python train.py --image_size=40 --encoder_head_dim=48 --encoder_inner_norm=false --encoder_width=384 --residual_init="zero_last" --learning_rate=0.001 --batch_size=384 --weight_decay=0.3
Rows from block 6 of the encoder of a small masked image model, named by matrix and row number. Rows with one number belong to one neuron. Each number is 128 + 32 x the weight over its row's rms, rounded and kept within 0 to 255. All counts start at 0. Numbers have three digits each.
After each neuron's rows are labels from the 100 images, of 14848, where the neuron reaches its highest value: "top examples" is what is common among them. Only what is clearly more common there than usual is listed. The data: rendered made-up planets.
# fc1: MLP up (encoder.blocks.6.mlp.fc1.weight, 1536x384), inputs 256-383
# fc2: MLP down (encoder.blocks.6.mlp.fc2.weight, 384x1536, transposed), outputs 256-383

fc1.21:162106151149129142131184137157108100119137138041148117149113100154069130153133171138087152147125146172185163158153099143152130106100147123172143097165086206138076154091141164151187151149095109148108097154173135152116128078115139144173108139124166137142122179110139113168119157161167161175154077154117153166138146185121167134098185100082142138128118098058175115120103139107097095097100
fc2.21:156159131125138120143134147107000132125121118143144139131145146120137125134135130127136124125144133138092000110105136121129129128129121124095134113109174098132145108127136115121096092126124118124137091117127125117138139159136133108119129137148113127124107123131154132114125114119120132118139133123136135125109124104125109122122124145144147134125138154126101142130123137140134141118117
top examples: rings

fc1.440:141152118136143073102142107096109141151081122160138107149101138121099133143133111150148103075130151131145059172098164130119090138123078093084144180097086083155159118136100135119146076060111094148112176162111135155108096148120190104126145122078108113116129146120136076115100093139116110099083097121153151159164158094093089153101168135169091105091121162167146164080107135172137148154083
fc2.440:123114102128143150135132132157255132123162141129133131141138128155113175130149146155116135134112131125129216101128125181141134116111157140098130135136117153114099145110123142128181160132159145131133141133143169160134124092142126114174144123142165133141152140165110141117129107147144119168121108163116125134081113149119117128140097110133136137138164117111148124164185131135126107152180
top examples: ocean world

fc1.226:121100084103194161142191061163156107088114097131107116158101053202059127104166168187056138147104180109168109172156164123120138136091169160164157173179079164151084168115164140073199184119143156102107087109131136143144149060072096131145136186171158104116124128117112102176149106145172159212119094193118111110151141222153151068158155103119149174143123114113180102108175118117098129175153
fc2.226:137154132138112126134123149121000114144108133137137123143139145113123127133115119124140131111139128123120000120118138124136124132134127120135132117117151122131147126134129134148104101119107122128126083118122132119120127150130149124116126126124118135123131127138144132137113143113117118111137118125124132119124134116129130124123143139123118137114129135138104143147106117118130132114121
top examples: rings

fc1.489:192096082144129068112176133107101121132163099168132123156173157128074095168161150154156102079174161093115163126109105155155150157130101147123103135110070113145152076139105125121124084091168133125177183128104111100119075190166157150093090103147153103186110128109137120102164132121125098177135096057181116096125160128121166143089180122130127066164073087116077162142136068136095139056079
fc2.489:131116118089111121152139070110255126084137154114127137142088089140136139096149138114115156149082134130123210134172126172092117149096091108144138130125129111139104146121130115121153203143098161157135130114160142130150148120115151078146099148091107103128130089131102134122083105146143179155137108135135097143077116173113146174103088161087172149130139150096160114123123157145164133151099
top examples: rings; glowing rim; ocean world

fc1.72:095105126078106131106157097128138163152181141117122119143087107142082191142116137139086103139071168101150142142170117168127099117111135150103147108135077180128169171132142166110168131152171155093062078126193164170123128064142129154111135173111193085103149142098133127143114115132179162194081085180180108162127154178139136091149146149064082137126152151089127095123111171136122128150130
fc2.72:137124134128133115118135109127000089126144120132143155119125130120124126113124132129130137125122127162129000157118129122122127122123132120132134125116118116125138126105111112125145113117098134140128078111123137163128116139108159131123125100121124129138126124121141133112127139145125135137161109128121157147129126088130127126122126110119147107145141144145122146132131131105118144151123
top examples: rings

fc1.103:102148153099150139190130147090172074117145113101177096137118121079136113086140171160141083146127132113101149082120092131097104130166142068144102171156104139134117114130138148102117134081130107100167141137092155167182077179104114165064096081145142197088123173148101139093154155103083091071151103049162105155096151105099119113070173096203151105169151191141131122184104091116094143131074
fc2.103:124103104127139135124136114142255140128124104119130118129109128146126117109133129128122151127121141141163253149122123137111131118121122132123142131130094114127101124110123123122136131134144141148119151124138115109130140124120125128145139134137129106112125112147125136144130126133137138147131140129131124140122136135133128132130102122120127133137140139123149125121135134130139123139146
top examples: rings; moons: zero

fc1.224:142119123093119105104180098135121116129091070142096104198102133059156054175103147181137092104107083094098099102132190077084114106101127148116089095118116166123189119094146131116163169106134089140168160145162134084093124147148078131124108163147126182085122061104169147112137109172116142122165125072139079076122133113122121104171106139122073183105163143131156167177114097102126085144163
fc2.224:141144121148158144182160194133255131118140114077125090127121143149094157128104140140113094125136154137131204112132117092127167091137153120133140127088107131133039123080127136112144126164160162121117150119162121123130134116066103089145148148126114079103067123173064125133159116056142094158129126146115136077128144171094147124131127135127141133157142162122157135108115180141142106118138
top examples: glowing rim; crescent; cracked ice world

fc1.724:125091091178142138158123107163112121115072126110104144155153170174098120134153103144144073093152109138150171073144166159129111119159118157163139195164146115132188134112077126130160162092167082158160103119109114112171091115100074140168150122119100105162093110138154131087161076075124155147187096150094105169161131178119073080154146119140148080108106124138102108150138074105155160118134
fc2.724:088208086098095097144136136079255119102152132058111129113112121080087102116105114081093092147107118136138158165152116149148189158106136146129100128139130141143129159102147161104054125141083118106088076112115181109136167109122162121083089157073132093081156206108129129133159088152155058125114153103114102105105170148134156177137112171108125133146159164082153110148107117105133160119085
top examples: full; cloud-covered world

fc1.256:142145114102099096094083165069093179127098138170144174162189146134154145199099148125146102132074121135084131190140156156111090064191148153089098118100144100135130085159156103130070114087144125098213175125074093104138142159187088118096128117099071100102131098129182111151112156113091152095084115069068150144115162095106138156172147154129109132072135085117093161096125099112153158094126
fc2.256:121106132119121113116128085171255132119147152168156123130109120142109132109133133121121143137140149125157255122150099142131151156128118126148131132129142132125111133103113144141186170131131132084117136117145142133153145098108120147178122115118148142125130123153113107104151134139136107148130119130143136122132114142130129096139099103127143135145145125095167116137148109149116099139125
top examples: glowing rim; crescent; cracked ice world

fc1.275:096148115137171172180136195153133101109166165171166106141106127129100146111149153129127110110145181158161154120095091104138130145127118188077139114121131154181179201158156168181095138118110066086120146134182129129114134169071160108111100133082115135094058167062144079156106098132175156124149135124156144060142122098154072173148160167133115080095106096138062180106164108097174085187147
fc2.275:101102109118076078131133089124255171118149151128176168142094119147102195113120153143102127119119103143112152140168165113110122150141118125116156104170173097108236158133136169110092174138133102145132001143128149207093114043096204167137134112176146100111178148136099173057138140154144129125073170156159163150121122132117120123156094187111133135154109166137177174130141121116105142137184
top examples: full; cloud-covered world

fc1.679:133115109169163147099109183150124147089169177153180101163104087137177115054155143075120153060164105138183139121104170146114154095151125112173171142096104113156171073156073148132139142172188146167109098094154159127075080216145130078146137148133132103075126121082084118095112090110111091151129116140177139134091089053123129176105135143110139140130135143130111069133100056189198118090135
fc2.679:125118170083125095165120074119255118189149142103116173115148128131152117152089135137068109141108108138119188155080096146158138159121128134113143112122050152139112137051126105171156118162095166124117114154090126129181196105133134118112141125097174162151145130120093110124135185119118167116110106157117105101146147170153142127152141105122097132116104103118132117081128143096127107141077
top examples: ocean world

fc1.25:112103122145144077090145063143152168122147150079131150106128086186105167126160106157072189108078122129147091147181157114140113133120134160123127092111110176127104178152129151145159143152111161101056076139174127174170174104116147104197122114159158096171142133132111095155178128100121116137118149198154115106119103197114119142135116106044103123151183084119187147087124157132121104177157
fc2.25:138140129133129146133136129123000101134135120142130137120109133117129120122128130112138097118145122138119000140113130136145123123115140127121126126135114111117142123114132119138110124119121114146136082132126130142120119145133170119098123123124111141127133121141145143134105115145128137120143122120117125125130123099147127125127151136136132127151110140157106119129137124120120144122119
top examples: ocean world

fc1.648:105151164109104086185111154129153138109115134147163153132131141139126079131092101163115142129168096130109189076141129160112169061144112131137083145164104165088191108170118138123046092118138106074163150110060182128117160172142118074112057119132085104100150106067159077117164139114104128148151140060108105099178155030087116102125155162181159131082120173157097085087124144097126176075121
fc2.648:119124120134122115101123111154255131119151130135126123124133132132123129117128118123112124140122133120154255130112129128139135121122130137128128133124124142118115127118115132137131163135133146124117149135149110125136114121117116130154141116127134117134132121135118126128118128139152122131105133134147114156139124153129136131137116102118114124117140117130160113134152141135128105126153
top examples: glowing rim; crescent; desert world

fc1.401:139171126138094081093127137158153097124194131157113136129158124143087123166120183187107102109133129088145136202151077101157127082161170148127144166186172180135114154152128092123107148170138168077073120122107140130163106115116144134200132145126143087111167099133072126097085144131170101110073179132081095092154155153109142137153100134145126129178159107154113088130177177154116096094180
fc2.401:152101142155157164127148158135000129112113136169125132126123123146125139106131086140123139119175133134116000085115139108096108108138123140121143109131122090120165121130115123119084107115097124205139082141140118125110122189142116082103145116108105118097156162068153136134156137086119140120147149124143157126134073081117129111099140189170129121119134153097091194149164121163124167123160
top examples: glowing rim; moons: zero

fc1.376:168166151078142135106084126084167156140115097179101179163129183095190139166110166124144102169156098086075102094099127166161121134155125131156137114076134103098181126126108099107115088149161087109103097077091131088152082131178151149130069167159110111155099154062109152131146141110159161136159145087153091177123107122094156167105123143141165120137176132110061083088129140145131159097084
fc2.376:114103123106124131100128094133255118138148154104126128126128134139122132096126119129082132153118130139167209094139087138100133136103135128140134142137089113149102153109106131128163184137119160154112129153136134147137158128109122133135138116122154098121126153146101114131106119114128106159134112139133124135125140165125165132149097120133116130131134097091174145141133150139105123137147
top examples: glowing rim; ocean world

fc1.437:138113113163131212139156179171133149141061180165138102123146114165172139122081150155132097154152143087147143087123139111074146130102168163133106153133131150130167151156184158088144190071136085122203175096074101091131100128072140128106174181100124125137087168117081153104111143106110173122173143093053134083136184110145130170121137144144152100105147135137113120123155085140180147094130
fc2.437:107126094117130107138115093096255125123147124101124130152116164124088139131123118101105120151118144124139244115162105132151116125132136140152120124136142152113112137126144130136100147155140131109105158129137171102119144074120151111178102135150138100118156110086117150130120132154158121153115113136118106144100130155126142154151105150113141135159126157122190124129156148156124102147140
top examples: full; desert world

fc1.393:061116121090095150102140129163119094066164133150159213082151117161180121076143180101135125125129106163132171089097165157100131161106131119081139147100136141156135135083133150103139162179115139076131139143089182157143143193107096087131091135127112103080130124123112091155136129088190123075125139121171117175111139094083127125091087139119107135140093119146120146167082067157156130126143
fc2.393:125117157125122107151132102088255092151135115146121118141125151124108099147103104141134147117101152139177202181121120138162114098126117145167123114104092148113112122147139115133121134150118145125107174115162094089163157106119108117122175117132127127150087079136114121127078180138137109123069093157122116124160117168129121120127117104098084159128154138146161093102127131115150075143124
top examples: ocean world

fc1.485:091087076085111145157137093065103095114117129151123098139183105157101120145105142115147151134204111115180116127141127125116081131164113152163186070169140140147169141138113117107156114167084081192146119128141145111118118149130081118122152081106096174116136081162119127185103147165183137115172067111170135164088138146162077158107130071097100050099106085073134148090083085125131119076088
fc2.485:114145174092153107115102119151255107137145161118128128122109163145118127115126136147077152134121157121125211172142107145126167116123102168145124131115082132107117113106095157116147128139142112169148152112130091145183162091170149135115145159154125111148103128128112167118146133101117096153107140161153075159131121153058138121134119140128092120127174144148157093106152110095084117155124
top examples: full; ocean world

fc1.35:140089146093130141103152081135111093146145123041121145133137131166049169099159140174066150117092132145162104190187138140100115128131133132126173130169042157156113178127108155131174151179169125116075089126191120151115164064096134121117160133147195106139173126141118136156149162131134157223109132187180143164121117192110172104182157090044109152153137120092170125103128184122081107169144
fc2.35:132125136117126134126128145119000116126121135158127133134128116121135121127123128119127126142135136125117000138121132133121137132135138119136127124114155123137120124130143123136118114123120131135138083113128135119133130138129165136130125135137115133129128141141145115123122121119124122120122127126126116111120136107132123126114140126120124129126141116127117128127123134128115129129122
top examples: rings

fc1.261:144076096123166123131209131171109157106178134074149140116089138169065176103099163188044115169105128087180151178163079104144173135129136101156175184130122137100154137135173124106187129136101112082061127132134147145116172055145158108136149135113167095173145134121124168170120137123119154155140116139144104137087102207104144143164115133097129153125182155097214154080098195144070139171121
fc2.261:150157134140127125110125126118000105125124111149126121121135135113134117131138112108147114128149119131106013105103145121135106132128135124118124132127149118135145120114138141119100089122124113150136104119120127127134109161132148137097139129127119155107151153117148136117115116122113129116132121116120140133151127106153135138125170132141134112119114130147103134128123130142137132126135
top examples: ocean world; full

fc1.164:116151167116120061148188103146156086127168161084142135111120086164081136147137111167052153140046160123155095143169081163126163108141139118160122169099091177170100184117118119151198148166158178105116111110174119157121140069122163176171093122113174140122113162067079147158160154125166118222103079177174115133168142196104158121132114159071132148194187122104145146136108185109133097120090
fc2.164:129132102148143138124123115127000125129130137139143145127135136119141120122122128116122109121139127121107000115107141130134108136124132123114126124137130107122153121120130122137099100122139118144131092134129134135119116147113153115113129117125121136114163114130137137127112108142139140121119149114133134140101119109144122136132125123144134137109105121154123120120121118125119133136157
top examples: rings

fc1.766:139119173111138114121167103133142107105176130096193130122082075149136146087131144115178090072120118102163071124159079123144171126129126176115089104165113109176145129169083164110154117094153108170089061112125081168105104130160198155094125125169133150122111063157078128188125173076101101086116138099098075121090134141133173116079186089192156172144164196135155185158150064127154118191179
fc2.766:110102136138112168156127097133217167107071165120158145073167100116165104124029161103105145134141099133086083186062151121109122154147128162130120100218104134124128182131118128111100153124055111095078047164151139123120095125123155127119068117142171137106121148109148156170175161195067156103165178168099131138150109138154137167143092155144147156110165168123121100216099142103151102124089
top examples: ocean world